Weights of a small contrastive image-text model: 8.57M parameters, text encoder norm layernorm.
Rows from block 10 of the image encoder of a small contrastive image-text model, named by matrix and row number. Rows with one number belong to one channel. Each number is 128 + 24 x the weight over its row's rms, rounded and kept within 0 to 255. All counts start at 0. Numbers have three digits each.
Before each channel's rows are labels from the 100 images, of 14976, where the channel reaches its highest value: "colour at peak" is the nearest of a few named colours to the mean colour under the peak. Only what is clearly more common there than usual is listed. The data: views of escape-time and Newton fractals.
# p10: first pointwise conv (encoder.blocks.10.p1.0.weight, 256x256x1x1), inputs 128-255
# p20: second pointwise conv (encoder.blocks.10.p2.0.weight, 256x256x1x1, transposed), outputs 128-255

colour at peak: grey
p10.15:197171137153168135089131115159094145156139118132118155121146178116154123048137143121103139119128145128132143122131148147141156157141110134121143255111144114140128119111141107127151123155159133147116161140122097166092136130153133145139151146163116138113114165154151144130107119116132130121196138127140125123102132136100142103126155172139101111147119143127146149132105124092133123157147
p20.15:149132130143106140093148132163115144132101126134120135130103167103164121136135109158129128118096126103112127156132107129123097132092154154146145139137147139123151148099139126118112157123152157124153143138079143131165097131168125110132099150120117159146110155164123136131128123128160130162136131134164147127114158140121113139091128158159119100096121130118130150131103117143137144154173

colour at peak: grey
p10.85:212121102101116150141102125142104121120112136105121126110129083120138163142138156095118098128140119140151100143133126172117132107118118129118137137121139135111123129135124079169148125152112135164120124142161079131107142117147127145176140093163122178126130156100140142126084126112126124127122107134153128084094122097138178129115150169123087131152137114147143133140152198107137148139088
p20.85:150120111096153101141131156112078112112100126154083143110128116132132096140105120141172150146150117109137152104179088168115112142122146100136132146121116151133157135140109166139130141132149147080116158140108141132122079093163105140113060125141140110133146120115110157133134116110096142146135117105140107172131130165106110170170140164117128148128130114124142116157119135170119085154116

colour at peak: black
p10.10:119097109119157147114159151103122126146132123162108136140132131122141120094132139117126086147119164106126161135131102145128130113102115151102108102118147136151124122176113102150112127167130136138111111122109117121149119161148086145142143145112140094135132134107104125167109115115117155125195148118118072136173136160154083103120152143101127117119143146176121135122108089120147109144193
p20.10:120108113089156146130118125135159149109101147135151135148093132132150135102120190104184120191117144176121133124108124101167132134162175125135134121088128147126154167131109130156161137135129154143148089158123118129128139154147116126154128122165091122139152148064116121134103126113129097140091059117157166156103130122124156097122106130118078123135147128113100150139119122109147148113139

colour at peak: grey
p10.253:147103135123125156140128138130112110087117161088145122178124117114133153111101144117124126159124132135145098099130104152101110138153148140168113178102143132129119115106124123081160128112122109165098086139103135118141119150110123098131144170180098161130116131128138081118175098139125131118138093118123089116123130116120110111121152090095102103114118176153106123105166154114123177162089
p20.253:128131121108116117130146136106121132161134152127099129114122127115135139115127153114120147099123114153168108122135121089136131108089137118114171137113125153112139136124095137107142162099152128106148115147095114119083132140125154140128144109102095157143104126138118135153126135159091099117137089129093141152144130143139130129133154122141115091132094120131091170149145134087145173114167

colour at peak: pink
p10.87:152090131104115122117115075089149118147141133103114128153109118116129103111137104106167141121147185118158121101122089134162136109132120107085130159064119126118101134145118097143083134161129083157157153122130066115118106111139138112120146119148158148105110132165108123081157137142129139125160110105121112117093136117116103117100129129106099124103091126106131123146119132106136084145152
p20.87:129166112118123157148109101084077098096113095130131095156132136132104117161136138158167134091093112139124104171144104149117103089119144165131120131159155086148134133150121112172149153140095121135143112136133167127159121140168080135133118148152110107123161139159126129144145094137136098111117129148113140144122108138106104126118087136117092119120127167139131084107150132171123147118131

colour at peak: black
p10.102:121117158127125107134166176129130144149150136175120128132126116097123125128139118099145148138182115190101093144183180139140114126103094081162117133127122100126092114129094086139102083140141116115146162143105137097116142058159113111146118109159113173150146105112147141110139107107117142184135131103127111179105125112102100122118124100115133119136150100136135080129128175115130136102127
p20.102:137084093148114145149093173126122111142135142110145128144100099137119098130119093171162071144067076085169127132107099109105160183139141104155099108127126161173130122089096116168107075131117137163123104130100115140078127123145201091107103157104103108145098094121142142110119171153118110149132134157127160124129121166111102107139144099145118147128145141133152134105137125098130152101093

colour at peak: grey
p10.193:174156112142129162096115110154081148105122125120156160144115112175129175150143131135112124161140125109156138135092146119135136141102116123120106162088117126129151134124108111136087146168081160097146168093130097105148081123168151133154146096106137123086087104168101101131128100180118126162099128095140124113141130109121139193163125115110182101133128112135139115114095118116119127091114
p20.193:095152111152109125080075142167141129138128109189112106136097135121130165154102136173102162141155072125151135141107103119121152140162111097129149097078146112101176118103111173100091158119084137139100111107126153129102118102138142125110104155145158121114123084096106127176148138126079126118077133112134145125099135130132128155154122132078120128069091142132091110076165147131137135165105

colour at peak: pink
p10.4:130127108151135143124090152111144123141155116145098134126135148126109142149127117092116121098104175120141153116119138097154144171122168101149151094153103172154160149145179139125140091124136084154150149129140124124108165149130125143107171104088167114147149156112157135149152127132099125094151115104136137114119104100079154117162121078156111081147131123114131162114144137115165112138096
p20.4:119151098134130111134137086090113106105138110161149148120082097101121108104114138162166149107058162126172156119123153123130148176130064173118157093113158133156135100122155112134106162126138128151121133157085126122109118114129108131099128149132163135092142144113134132154140121091163161143133145137138119106125135106140119140137099131144104089127096118132131148137137142114064141127151